config.yaml
model: "model that predicts nearness at each pixel"
dataset: "rendered roads seen from a driver's seat, with toy cars, trees and houses"
image_size: 64
horizontal_flip: false
arch: "unet"
blocks_per_level: 2
loss: "mse"
targets: "nearness"
lr: 0.0023
beta2: 0.95
grad_clip: 1.0
epochs: 70.6
final_lr_fraction: 0.05
Rows from block 6, named by matrix and row number. Rows with one number belong to one channel. Each number is 128 + 32 x the weight over the matrix's rms, rounded and kept within 0 to 255. All counts start at 0. Numbers have three digits each.
# convs0: first 3x3 conv (model.decb.0.0.convs.0.weight, 128x256x3x3), inputs 36-47, a 3x3 kernel for each
# convs1: second 3x3 conv (model.decb.0.0.convs.1.weight, 128x128x3x3, transposed), outputs 36-47, a 3x3 kernel for each
convs0.24:139138141134125127111105108165172178180226214156157158165151142150152140118136130166144126137126118155196193145147142149142142143122123124108115154154157165160153146136145123123124166165164120113100110140189117154152125129125085101104094117131127133137097144136115117124104105107061082094131139132131131124141139115152144126
convs0.25:126124127122109119134131135142116173177107173201147174139067067180103074131086086084096165096110127104097106113123141124145154121127125178140111153102126132115129128132158160141162205173196134152175172195160141092100102092086127101109142106104194139185145082140133101133095078132148101162176166185116094174116127155113145158
convs0.26:139142145151155155116109098179158161167154151137131149078104123110108100142127110165106095139114141118132096140137137151124115168129122126067153168012096097000091154132126137108093140128131160109085143122142173146114142145135147095124108075113191121060136103045144107115123104166094078134113059108131072173140071128106066113
convs0.27:131133130110114114095094073221180174187144137155109076102122131114118136075075116149127105115150162089110125147170201132145171088093123117134136097130119085097070167146149151127118147103075147099152133130173118185208137136148147143144082068085143140138138155129117107143132111148096076112181159172147166160140152176158164166
convs0.28:158152163147150146119128131156097083152099097159104111109100077087095100074079105162145183200169122161187136105113151162143111179158159118140110114119155126111132170127121163118111131114121088109141145130139079085163102097125091074086128124068062123215123182151119119097186143122167151183174126148128136116173159138157175172
convs0.29:130132128136141135143130127150089102166096120180130160161124127185134139139108147131083088157087082165134105107111128156140133173136114145118151105082109099115116185161141175147141176137142104064104147130143090079116126046071093072068062126123080105151111096146111123193138117136145101112144114117151115130105070105095063085
convs0.30:120140142118120116119104100155145169109083099104100116100169162070122128118120091111140184130154172137103127131112124093108129091104122166158135149163161129131103122113150140122132111122130086086176084147145121111051112137132098116138123120125088128175096116139140108143170126143132117170087080123122109113074073122085085107
convs0.31:147148144132135143140143150121125115106119125127130136085128104113104111094089094138099105103082126098125115128128123140134147145152164085130079106124060138215151146141151140133140130132146131135121086162102099139110066071080084073045149169147141128139130149188118126118156160177119134158135159155176187165124160173102083116
convs0.32:115118113133145113085116125122131155187163141172130124140106081145138158149145195075092078131170113147163150156122134152096128090054110119136152131133131080101131140159169136143140096091093114096072104095117186164227152151162155147143119096118126095172124108111181161142127114110177157072139130105120113107167152132172179147
convs0.33:149156158148152164151146146146101151162127174139120138142099190113087136143141184103148135093134147087144173137136120134138142110119111121138085116128073142177155175157168161164176138134126170132133148134184120064147070074073061080064111120126179178147132142109117131134128065110154110102139144157158134160123105140096095155
convs0.34:074067065118131124142145144224202180183168175142091111147167175165160144170150144116102141057051083039078111140125099053048056077101129142111154150129103143147126167167156125136135092077091083066103140097099172122078123105150099108155106116127112106103137140136098143138159138126113112130100103118141113122130129121165133094
convs0.35:098095093131143141132144147112118153088107121133135136140119191063066137078102153084083084128136150182127105125134148125133163126127155161134183181133127152123111127127130084093087123125118083102153151129134120112099076091118126100081088070067146110149115136182045068131134134153102084085114097096186189190189217197156169177
convs0.36:131122093059072105053060095158112144172122124187146146103109152147125132128139160156151137069136138140168130106110104132136117123137112147075098144082087151124126116117131118099098151129113153126152131124164113131127157142166128128168135136153184165150127158158139159105032042099097135147188138138159126152138106060213180152
convs0.37:131144119088094100055052059164162132113095092146150145173148170156154155182137130094140138097167144028114119129122119139130123109108126122163148080139133103130138134125115116110082130136118080079147076078127070103109119119149153155202150137156103078115122099133187138136138052062113087098117122128183138140104075122136144146
convs0.38:075083088119120117147141135136110134125101155126124170173178179106101105099106121122106185134139158158129111142138138126110081178172150095104083069107124161148158123120130123129157109121157133127134162111129059086113145139163133111103157154154208176138139143129084039043118127143155134159179146160088111135135123154160134148
convs0.39:129110105162122103152157154179167149100116120167202157078112169056119153054126178091144165107116149077101163140123123166122115151107113222095071182121082097133063180158144137101097130097101122049072156129143158132077137130146162114111122112131152121021143141093197136084179140159146096127114111172144155173157153135158149117
convs0.40:136138136129142150143147144113110096102114102116110128129102111111060086126097098083137095112138135071110094141145153133119129116124128147158142129142160121086142144116113121112105129122137173156136122153178035088158134132141102125118125156137137146108112137134117132158183154070173188157143136132085114069083122103095157130
convs0.41:119121118095119139110121136096119092149157096185192143110106092131135128123125136122104146118080126118086098126122124114102115088106143113060102130107069122115075107130162131164176168187193118105099086131088080103171132165149149191150160174142083077083023101086013097090177161167121145194088109166133121126130160147101149128
convs0.42:121123123129138137155191165158065174186141201140112134115073154127086168102082141146115110167086104183124109136128155131140151149143136118052116103139154048103140173122159176127163130099116108122100060111081081094113061000051127104125139116125113090124129127133115066032137088164144074126142071121155084117107074110124132120
convs0.43:152146139131125113120136133131105092096057046113040045093109117099152153152159136171096102111087126092096151161144124137116096105107107161121149132130103166107039117102087115105078111086057120075122093042084131151129087090135104125133152164120141154148096071093064106160175156105188171131138123128090078084168150095193148082
convs0.44:106109094094122128112122095084004034106054059138142145139163199149144160123118188154142099085122142089142134163140100124128107121103085170220199150117130132085121059062037087102095163161141136139147065117142103113106156129138151135109064074072131140170109127161113147130113123135136127161174152135088099080064069055117122116
convs0.45:075099126123123136139135146138087135117081161136110170192128101163101084124092111120166084151156095062139088180172190150126147093082092132103133109133188075148183157096141138092136127108126127147154084122101117124148066067097114117130113123132110127148098125141025078092118086172132124197115122175114098148086064138079137147
convs0.46:124126106132136129121126137131099164151127184153112140143068117061039098102051087159102098158119150142091131119126117094119100154176132168161126132120092142142083132119144155131159138098112099096151149141165143123103145116141095076126142070076142120162096084128103111123145109144129094156181142194055039078061026065096091128
convs0.47:137134131130125120118131128093101106099093111102104116177153158150161185093099113133157154105120135101111143126124121123118100158169162194106098180143165143173179105120127100127143104130145160131146154113154079107161093078105095093111138134160168144084173134124167107117106102121015047107117148172124140125136154163162145135
convs0.48:116125124135139134098115108143103132154150179140135141095090138122129165138138169111124137128147167148158138133137142148161160139131134117108123113152169138140130139124140143142157138142154121113157104073121128108114130128121151152143137138132107106186122109147139129135114096105184149149133123136110102097135140142196183153
convs0.49:089122114121114132133113110141089092154142132145142151126121118101105119097136113094116062156160089133132096145129150105105135110096136131109153163108121091100094137083096161126105152163132124126131064048057131123132098088072162141080121107100111078133122080090124099139157138176193175204112091102173160164126126108154115050
convs0.50:123102125150158161154145134136088125119083107134138170056067103121106102114087122134105093104131142172138095094120150091096129076089124177115117121177124093088127180133134153124136147133156193081098137074081106115148186154118153106073139107120139105108117101120103078105098063125130111134111095123086105140148164149147136142
convs0.51:153149143173171159152152147118101136074067105131140139109091161080099157085129164108109139162135130180163166113103105161150148157157156184169112214160122185157140155117128114090114116101117154140068092087118141182203096101098017052069101099103079098129088113147121110102113069099081073088142138144116138156036037057178173171
convs0.52:128135148117131139123123137138153087106122102144171151078039057130117136142107126162143138130129125093135111118117154143126170146140153047061163126072126126101070116084087093093129135158164104163117122161150106158130144150143129115091090109119140112144143131112120149182116096087139146122130137127099136194121140168073131180
convs1.24:116117094130125137120122121120181165133139146144126133148127153157160126080117126104114129104107114113128115123097127074114140128083166163106146200082069171186156198239167136147138111186183105102119164124114168129166143124098122143115120128136122143138131131131091089103106140102089158148169164158142080148145119073132130108
convs1.25:153096171146145159127121172109142167123136111097189115125102104100138137208099117086110095125149129141131144130079121049135050113152163131116178117142104148131140131127115122107133167172151179131112171153152142187167156154125109158131150103138100083085120090060138149134113124145122139090157165122100088123144160065162140130
convs1.26:093122143143096149145123119113126128133181125192158127135123121066165093089163103144121142119099167135180111108174125096147122128132145154116088143135097135241159141121124132149140103133127151147133113104128150141206140090166137107121152119132100120111147167140168176165095150106063155167092186142079107109115099131162192129
convs1.27:140184155090152148104162164107107137151145097171139131135161128109101122161158117101103153143161156178127106176120179078065034153131118160136124103058200105119115111176143078075048116123099140139084154125081122147106061176136187124127101068136112099069122145105121129103124091108149112033155080011126148115172145132074103127
convs1.28:157129135160129114132051013119136113166166179123153163171121069090067054157096110136086126134054167147114141153115197123043166138117151164053092078086173151167141175123148125149163135174121194124117159091104116127109132144136145173172127090121150135129170134127141151143173107144110112125126083110099103101175198141159138186
convs1.29:129169068082115107152155135144104133134124134028069096116112105091159157121129151125089058149161145168124125090135132127165094108220140181141127108219126089105145182107134116078148094102149067123115125107132135068053084082125126088142178152192114150145111121102128081076157152135079095094143147186056111111144205198162113171
convs1.30:149135101121111134101137101165147179122129125088118098156160169115155050183103109111110110153140146153121134120069152087122135155156150103178132106164091120127130108137149104122145140132129116139159143140146151182148172142181132137126107112150135130134106106101115123125138119136153156142125167176171152143107152177125151128
convs1.31:113162171101177075115135148098097112118149118122104153149123085125093052184147124163117170108103156081110108176097136145017127174157099113063133119095146126097113092099142109134117120098076109154107128089107142106088123115174149145090124167203099100097140119099144133128099056156118158180124152097066115115118180137144156058
convs1.32:114157086151000085131083120118109147134113163066101024149122136112098072060050056055089141105146044177100155146113156143157141109176118156145175108113090131134125189195168105106139091104103157114168117130129127155119103113094077110135170142157147155160149157138114143119085127105125200119127132165191058152229185160143156180
convs1.33:113145142082142071106138131076086130139161140135145207145123144141133144105150076091102151083097117102175080172114119055051090138184088132077137041086102170106102211127219168141075099125127125112120119136089124113076103130087138139064133122157106076104130122140079074123147136133106188155139160099192086114138076090170142149
convs1.34:147117180113083104117097126123147120146138116104063065123081045176171130094168151170144142217162115163140108138179173128110112105070131149111169123133156117110193150157143173160164143148130115149116125125192133191160144117157095112103096054118156146166169180225147143150105129122131136163139080166131087127138144139152144150
convs1.35:125111137129145133108112125078154183125133146097131094080136091098120091162115100114129158124120114103125144111124136090020166126054118109095121086100107072091126082114122072096112146151126088115113129132122124112122133107129165151170165146144113115131127133132106117129168173135127155172147130137130191152119168100120127113
convs1.36:155138171139166132142132123077103119159182124190150127176128114154140144041128096105132147165107150134128125136181123173134103125109123149134126101117133131097074108146137106122110121195091134140117145116133131145178153110093105096066107089111135157128146145135126128172097117105109078095188123077176093152126173124095144089
convs1.37:124095137111122182129087131143141153078114138159110096145216140139103138114103166077107128132139135051148131125130154105133110099118047154138130140145141058171136148159149090117088130143120107151137154130166154177102127132127130103159133050157116151158149132125126115072150128168076100179145156182128072109153143173153145121
convs1.38:151167140075146114126082092130122163102126121140112072165149067069090119146137160108119143101116134117097129139118151171124149153075170148135070141140082050110060056066062149115117109116108139092161111058112079094121118087106146117106154177142124120125140131112150142121131136159068084136115218203064119064156117197116146156
convs1.39:147159203137172094170082158143102097084146181062139087136109156098172098199089172096188120146078136136119119138204110166101161058160117140106130130104179134169093130114167172139105116135143152094084096211127157145163134083176160142117131087145111141142144175179112113119127115093111111080143161165116110119180070195113199102
convs1.40:161118146166105123125128155091105161081136138145156215155098065141172116095155110107078061156115136130131131147136147121129100113098161132138082183077107141150148139048112201132172132106128156122181151150140140180111099185165121177117118157101138143133155144133158124127125157116117096133156076108183125142151134130170105151
convs1.41:134118182149117094160050123055131141081121168109105196141138058128145073139139053150119158110170178121197142166123122100143139108148120106138131166084125108085107138104196145069146088094184081115147102136184084114174162114142158100200139104149111103115121119202099110168171121157115145137052188126130104129170070160160080111
convs1.42:155115148119071103156126117144128133141136101111151154073124111099109152130140150138106043136139097159163134139126137188110185162156119122119125137183127163109070124127094175134115122142140126128126165173154047184165122067080150155206107138164121111126114125149095126122142149143123094087056138137158144100157111166147085132
convs1.43:118140107099079092120151185148130086085101082140126156121129141148196063066097189174107134109108151131135103023137120106133157132107167148075104178091113131108095134141110178122185138126144135183127093085155210118130120086099128090158092102105142124117105138131163153119104148159162136126151148157118103157120157154114148128
convs1.44:120182207124116127102153152131117101137150141067126129037128124161149159121104158186135162146113163085101126131113170128102141097125105198126166150108096152123047142132129138165143139142108143094157094095085142119069104084055094127058148193141134118144111105157139134138107057084148170090189096211145126102113165163082116159
convs1.45:179163126166094134122136116173157107177122108115085128167133077126166129059165148107082146156157113122130150076108109105119044107140120156150129111178183136095086207150107162165157140181202134102085150128136151157175088156158139226096128162099150116133214173144165145154098108187150103160164156097168086088113148157074185075
convs1.46:150104125044031139101087155203159148157075140075141038090110153054138153092200155170160142151131172193162158164167168137146109129150181110180167105172244114160093090086087110127115126089129156095099088083073040135156146170127162226150150174109139118119145134116138127135135106084096076059038113142114126116129061173152032092
convs1.47:110116113101106132129132161133118118104100121137126154092099166116133129122157127135142148105090113104100140119169102110140125102156113128106124149156139167073115137114105094150132141101152133137144138117153156145154142083137092068124114084157114123129131138138159160157126143140157105146154099128136136105110118092159110131
convs1.48:077132127134129135121090118138174172102118126115156131120044098133132078092081104073127083141146148121126139147067120134078058153202165127135113071172149147077106115118121078077070146146156154139173127106113177206198113163114125100092095089127109083096134116122146147133092105155089107097145138122171154175137180148110149168
convs1.49:150185129138135110143153106128080123116064148110101179107143093115178120204041164106134108092138167093153159194051104119144157119106158148103154112159171107146111122174120132127140116118159094180164100119158081096103074101113190102127130103173149120124130110137099145140121110143103197146115183064129083150154144055107145042
convs1.50:163151175107167128114135146131135133140139160169077082164195160139191146089132166068055098166130151113113131192165134113104137137010150069111120137159106134174124125136102122115142110142104147132160125077137201136128132121167165084166136123175100116111143133104152143130144177083149064118121081127174182093158180092143205093
convs1.51:093122141110106152101085117130145131122117097114129128137166144156157150126128163141115133113124104058101085089069092168192144130129116100154108102126096152185168122204211102124150128135114164167132136135114105115149134136116148133127125134130125117125129114131083068101129140117110172071173136143184105099134085083168125112
convs1.52:151143093124148075155105128122064134098093133144086142110167115168183087142133119080133188068105122138139157152124183068066125130114126138145155163050085082109161094133160129105151133094108149126123094126159107128127151100124124146153153201133112120138114127190091111154112113153080112088132125107050169124161152077160062065